From a checkpoint of a small contrastive audio-text model: encoder arch quartznet.
Rows from block 3 of the audio encoder of a small contrastive audio-text model, named by matrix and row number. Rows with one number belong to one channel. Each number is 128 + 24 x the weight over its row's rms, rounded and kept within 0 to 255. All counts start at 0.
After each channel's rows are labels from the 100 clips, of 14848, where the channel reaches its highest value: "loudest" is the band of the loudest frequency at the time of the peak; "top examples" is what is common among them. Only what is clearly more common there than usual is listed. The data: babble in 24 made-up languages, each with its own sounds, syllables and stress or tones, from a formant synthesiser. In brackets: how many of the 100, against the usual share in percent.
# convs1: first pointwise conv (encoder.blocks.3.convs.1.weight, 160x128x1, standardized in use), inputs 64-127
# convs3: second pointwise conv (encoder.blocks.3.convs.3.weight, 160x160x1, standardized in use, transposed), outputs 80-159

convs1.70 [148  91  92 124 108  82 151  86 104 175 150 114 147 148 137 132 154 134 111 165 104 157 124 116 153 159 141 108 139 134 113 132 109  78  91  89 171 105 120 111  98 135  88 159 146 117 142 130 159 170 108  98 159 116 107 101 139 153 180 118 159 119 114 130]
convs3.70 [ 98 139 153 126  65 113 128 138 151 130 143 128  95  91  90 149 135 148 137 134 141 131  93 178 115 117 119 103 127 125 105 137 124 110 116 172 117 129 132 129 125 104 124 148 129 125  76 111 151 152 114 153 139 178 138 143 120 147 110 166 112 136 121 174  66 123 163 129 161 156 137 116 118 155 116 126  94 141 155 128]
loudest: 500 to 1000 Hz (41 vs 20)
top examples: /t˭/ (69 vs 24.4); prosody: no stress (53 vs 25.4); /ɔ̃/ (49 vs 22.7); /ɔɪ/ (38 vs 13.3)

convs1.78 [154 129 143 133 160 105 116  87 103 136 136 155 168 129 137 167 142 160  81 115 112 137 160 152 130 123 144 140  70 140 160 125 130 133 172 105 156 138 122 123 143 135 125 115 163 119 122 146 127 157  93  75 131 143 187 118 142 111  38 149 147  93  95 159]
convs3.78 [128 125 117 136 112 154 115 121 139 127 132 149 126 145 117 150  84 128 139 133 178 118 153 172 147 150 127 168 113 125 131 129  90 124 197 138 115 132 106 125 108 213 108 127 155 134 131 114 162 128 178 136 129 130  86 156 132 131 113  86 121 129 118 132 125 134 130 114 115 121 108 129 118 123 125 149 131 149 110 113]
loudest: 4000 to 8000 Hz (38 vs 9.1)
top examples: mains hum (42 vs 12.5)

convs1.51 [162 139 121  94 146 121 141  54 124 161 143 140 111 126  82 133 144 113 133 124 134 140 113 139 132 129 147 106 162 107 148 137 157 128 137 125 126 149  93 139 133 188 126 133 119 111 150  85 160  95 116 148 165 101  90  87 143 144 113  91 120 136 134 139]
convs3.51 [130  92 129 166 108 141 164 126 155 170 127 138 102 107 101 129 104 158 100  94 116 119 129  75 145  69 119 125 118 116 115 122 147 133 122  64 135 117 172 119 119 116 154 132 142 187 135 124 117 165 110 132 128 102 165 121  91 143 121 155 133 111 114 123 138 175 142 141  94 134 151 128  98  86  88  79 150 133 131 144]
loudest: 2000 to 4000 Hz (27 vs 4); 4000 to 8000 Hz (27 vs 9.1)
top examples: reverberation (60 vs 34.5)

convs1.23 [107 128 119  77 156 145 148 116 107 109 129 120 139  77  99 124 158 106 156  97 116 120 183 111 120 129 133 112 145 156 116  93 113 102 149 163 130 111 132 117  86 143 158 172 113 148 148 120 122 143 125 119  89  90 153 145 131 117 163  83  84 130 134 131]
convs3.23 [147 170 163 129 123 147 132 147  72 131 127 128 151 150 104 166 103 161 109 180 132 128 109 103  69 173 126 105 113 124 153 143 116 110 137 173 121 127 107 136 122 112  81 179 130 112  79  86 123 126 131 130 158 123 126 143 135 170 118 124 127 140 128 138 178  68 152 123 120 119 113 140 144 127  77 136 124 103  89 122]
loudest: 2000 to 4000 Hz (27 vs 4)
top examples: reverberation (67 vs 34.5); clipping (34 vs 8.1)

convs1.66 [203 137 130 128 161 143 138 118 101  90 177 129 174 139 122 124 125 154 146  78 165 126 115 131 118 137 141 145 137 104 131 123 121 126 134 149 105 137 136 112 125 123 139 123  90 146 125 132 142 150 149 153 114 153 154 137 138 127 104 173 101 207 133  97]
convs3.66 [140 140  88 121 117 140 177 135  98 127 104 122 190 117 143 118 121 155 148 115 139 127 125 139 128  51 141 119 141 158  84  81 133 120 128 122 124 125 132 140 118 123 185 119 179 125  74 143 146 127 131 137 104 150 126 114 179 157 110 115 116 130  92 130 137 105 123 120 118 138 175 114 142 100 113 150 121 148 113 146]
loudest: 4000 to 8000 Hz (48 vs 9.1)
top examples: /ts/ (54 vs 16.5); mains hum (46 vs 12.5)

convs1.49 [135 158 155  74 136 182  90 122 135 123 109 113 106  98 170 109 152 122 166 159 133 128 137 142 123 110 139 110 108 170 151 135  89 149 114 133 116  77  89 173 131 132 114 153 150 135 130 103 142 148 100 159 147 126 147 108 181 135 147 125 129 173 111 145]
convs3.49 [151 153 132 128 132 164 134 115 138 148 143 105 130 107 161 154 139 125 139 118 125 133 134 134 119 173 144 138 128 146 169  99 150 163 155 106 147 149 136 142 123 113 163 118 109 114 118 130  77 119 129 141 128 116  86 152 109 118 116  97 143 137 126 144  95  92 139 131 140 122 116 100 134 118 120 132 116 110 105 117]
loudest: 4000 to 8000 Hz (40 vs 9.1)
top examples: reverberation (78 vs 34.5); /ç/ (58 vs 23.9); /ɔɪ/ (32 vs 13.3)

convs1.91 [119 102 130 150 104 142 131 156 118 109 110 153 141 129  99 133 156  99 148 112 128  73 163 113 139 106 148 110 147  94 115 108 129 102 101 110  83 155 155 105 146 111 143 132 144  89 150 161 204 131 131 143 162  84 136 119 140 126  97 144 143  84 132 124]
convs3.91 [ 93 100 139  98 159  88  79 127  98 182 136 142 150 133 143 114 101 165 131 144 154 146 150 127 156  64 112 131 133  82 151 182 147 149 173 150 149 144 121 125 137 164 164 167 132 104 108 100 134 131 107 117 151 104 134 126  91 145 122 124 162 115 116 138 109 130 151 128 141 167 129  96 156 142 144 146 149  74 155 123]
loudest: 1000 to 2000 Hz (49 vs 3.7)
top examples: /x/ (54 vs 16.7)

convs1.112 [124 130 159 103  81 127 123 145 133 136 141 142 111 174 144 125 122 163 143 117 134 155 111 135 146 115 119 109 107 120 143 133  87 120  82 111 133 155 100 127 157  97 136 138 145 106 134 112 138 118 116 152 191 106 127 140  64 102 128 126 117 137 125 114]
convs3.112 [145 102 151 159 161 108 137 166 122 137  95 133 113 120 171 106 151 148 166  86 129 126 133 157  91 128 118 137 144 135 103 128 164 144 116 145 145 107 109 123 114 150 110 130 165 126 121 132 148 138 102 110 164 162 108 121 108 114 104 100 135 128 120 130 105 135  94 174 150 141 161 129  80 130 126 127 131 101  50 117]
loudest: 1000 to 2000 Hz (44 vs 3.7)
top examples: voice: deep voice (51 vs 25)

convs1.8 [131 140 177 180  85 103  90 121 101 128 153 122 125 131 119  98 152 126 120 163 142 114 144 116  95 130 133 111  90 142 103 151 129 115 125 102  99 119 139 148 138 134 106 153  96 151 102  74  97 137 112 147 116 113  94 140 132  86 135 101 142 155 126 124]
convs3.8 [138 149 180 121 149 162 105 118 143  96 162 115 106 169 136 112 119 133 125 142 111 116 147 121 139 124 126 117 130  83 126 150 128 114 142 143 125 124 119 132 122  88 106 134 113 130 100 154  96 121 118 125 169 132 153 124  96 108 127 223 130 141  95 162 123 129 124 143 111 138  79 135  89 116 140 126 146 146 136 168]
loudest: 4000 to 8000 Hz (70 vs 9.1)
top examples: /ts/ (54 vs 16.5)

convs1.53 [151 132 118 124 106 106 106 119 111 117 128 139  95 172 118 159  96  86  74 101 104  94  94 112 138  97 110 137 134 105 113 159 114 145 106 121 136 126 101 141 109 123 148  95 167 156 122 145  99 137  96 104 139 131 164 121 153 107 147 151 128 126 111 145]
convs3.53 [135 119  92 114  89 146  88 131  99 117 171 122 134 105 110 149 177 120 134 118 116 152  98 126 103 157 143 127 136  94 129 115 126 123 129 142 154 130  86 113 162  90 160 129 115 111 166 182 111 101 147 135 120 124 141 129 182 118 126 130 143 138 151 120 113 126 127 118 140 126  90  99  74 146 147 141 140 118 106  99]
loudest: 2000 to 4000 Hz (32 vs 4); 4000 to 8000 Hz (30 vs 9.1)
top examples: reverberation (64 vs 34.5); clipping (28 vs 8.1)

convs1.10 [155 118 128 161  84 150 148 116 141 105 142 152 124 162 108 118 137  93 126 103  83 142 102 109 146 124 137 132  97 162 110 139 104 121 102 163 105 132 129 112  98  95 110 135 109 110 184 154 128 152 119 109 119 143 158  76 137 100 124 120 109 106 154 150]
convs3.10 [146 146 146 104 110 105 116 125 124 135 136 110  94 148 135 123 106 127  68 140 100 119 131 101 141 140 151 122 110 116 110 124 100 115 113 126 136 133 123 124 123 167 121  88 143 122 131 164 116 125 118  92 152 148 148 127 142 125 125  98 151 162 111 165 167 153 148 113 114 150 142 128 101  88  83 141 133 139 116 112]
loudest: 500 to 1000 Hz (72 vs 20)
top examples: voice: child-like voice (66 vs 24.7); /ɔ̃/ (52 vs 22.7); thin (high-pass) (31 vs 12)

convs1.95 [173 135 131 135 116  98 129 154 124  95 108 134 156 178 127  91 110  83 102 128 141 166 153 135 169 118 109 146  92  97 103 117 108 152 137 111 132 101 109 132 145 130 131 149 171 134  96 115 116 147 133  88 140  78 150 128 150 129  83 165 148 136 119 122]
convs3.95 [136 131 116 155 138 116 140 126 128 119 120 120 133 127 139  95  91 180 122 156 142 129 160 117 148 138 133 123 105 121 154 129 109 137 118 139 128 134  67 126  93 142 150 134 122 163 101  81 129  94 139 123 122 107 162 145  90 135 149  93 132 109 137 111 114 124 160 134 106 116 166 101 180 112 104 150 182 112 130 139]
loudest: 4000 to 8000 Hz (64 vs 9.1)
top examples: clipping (34 vs 8.1); white noise (30 vs 12.2)

convs1.150 [158 141 104  63 102 142 161 124 136 117 112 127 157 140 153 115 179 173 133  67 130  97 104 124 109 121 144 126 167 112 126  71 103 101 167 137 112 125 125 156 116  94 129  99 146 141 112 120 160 164 134 127 129 144 156 117 118 122 129 142 136 123 106 132]
convs3.150 [131 117 101 104 121  99 160 131 152 133  95 106 140 121  92 107 148 108 118 145  93 153  74 142 117 137 122 125 165 131 140 142 104 171 128  73 123 149 137 125 125 155 130 145 138 120 133 154 104 144 140 131 106 102  97 108 151 141 139  88 139 146 110  99 156 134 139 127 140 159 163 111 109 115 120 100 159 132 174 100]
loudest: 500 to 1000 Hz (50 vs 20)
top examples: /aʊ/ (42 vs 21); /ŋ/ (31 vs 13.2)

convs1.119 [125 171 130 115 140 120 112 164 102 139 143 124 136 141 145 110 160 140 162 123 113 119  94 133 113 151 144 105 126  97 143 144 116 149 147 148  94 118 112 136 104 121 156 128 154 135 136 146 134 120 145 168 123 166 119 134 160 174 112 119  90 123 112 133]
convs3.119 [112 109 114 137 172 154 143 117 136  76 112  81 141  82 153 100 131 104 114 152 111  97 108 106 106 120 142 115 121  85 132 155 136 122 104 159 108  90 119 121 103 150 109 133 128 165 110 151  92 113 103 129 130 156 127 124 106  87 143  99 134 151 143 113 144 103  92 124 158 139 118 153 100 114 107 170 125 122 119 120]
loudest: 1000 to 2000 Hz (84 vs 3.7)
top examples: /q/ (58 vs 9.3); /ǃ/ (34 vs 11.1)

convs1.39 [140 111 108 141 100 135 157 153 119 125 112 155 106 140 119 133 107 163 130 163 139 120 147  99 140 143 150 139 126 183 113 126 142 127 162 125 122 109 133 110 145 125  96 187 122 100 162 119  99  83 168 175  98 148 138 126 133 100 123 131 135 122 134 150]
convs3.39 [130 113  93 117 104  99 117 132 136 136 181 142 122 156 122 104 151 102 144 144 160  81 139 144 133 120 112 133 118 142 134 123 119 105 108 155 102 133 130 110 130 116 150 159 123  72 105 153 136 145  94 129 142 119 105 121 104 106 136 137 133 167 162 110 131 214 130 124 107 145 117 123 141 121 122 139 181 162 123 138]
loudest: 4000 to 8000 Hz (30 vs 9.1)
top examples: /z/ (45 vs 17.1)

convs1.113 [158 111 103 196 149  64 107 108 161 161 132 135 143 126 118 154 125 112 150 154 143 106 121 111 150 147 127 152 156  95 129 131 159  75 187 145 151 122  91 119 125 151 117 114  92 130 123 134 187 143  88 161 143 104 121  99 119 159 123 136 151 140 140 135]
convs3.113 [117  86 145 151 133 144 114 157 119 133 135 137 121 140 139 114  97 144 134 141 134 153  81  99 109 111 130 155 184 114 104 177  77  81 153 119 198 137 141 143 129  96 130 113 109 146 146 150 129 130 183 139 154 134 156 139 132 109 179 142 112 141 104 149 126 138 145  80 136 144 150 132 123 116 139 150 129 138 105  65]
loudest: 1000 to 2000 Hz (34 vs 3.7); 2000 to 4000 Hz (33 vs 4)
top examples: /k/ (43 vs 20.3)

convs1.38 [130 144  98 112 113  99 173 113 125 103 149  91 150 119 156 139  60 114 120 115 120 113 144 129 132 122 123 141 127 153 143 126 147 143 125 153 171 149 139 106 109  94 117  59 144 137 142 119 111 171 102 140 165 132 136 113 126 130 105 134 101 127 117 128]
convs3.38 [209 100  86 122 159 125 120 119 133 123 153 140 125  96 149 120  84 112  94 159 131 144 141 118 110 165 149 135 147 137 152 127 131 125 143  71 122 144 119 145 125 142 161 127 130 146 107 134 104 115  94 113  69 121 115 122  87 119 113 120 136  72  36 135 115 180 141 131 112  91 134  92 141 147 116 137 134 119 139 110]
loudest: 4000 to 8000 Hz (27 vs 9.1)
top examples: reverberation (66 vs 34.5); clipping (30 vs 8.1)

convs1.25 [121 110 122 100 147 166 119 116 109 130 146 148 116 115 126 151 161 134 104 116 115 153 115 181 125 125 136 112 160 163 131 148 200 145 106 144 147 191 125 101 119 155 142 129 103 127 109 111 160 121 157 129 136 103 100 148 119 132  75 103 144 141  98 127]
convs3.25 [104 105 151 109 159 196 170 152 124 177 140 166 134 129 117 140 141 170 126 112 157 117  99  73 172 147 128 135 128 137 117 128 146 176 163 102 108 155 138 126 132 173 151 113 125  90 127 162 151 144  98 121 143 117 118 141 102 125  91  97 111 119 136 142 125 109 128 118 108 133 119 153 129  96 139 167 137 113 122 107]
loudest: 2000 to 4000 Hz (31 vs 4)
top examples: /ɪ/ (35 vs 15.1); /ǃ/ (27 vs 11.1)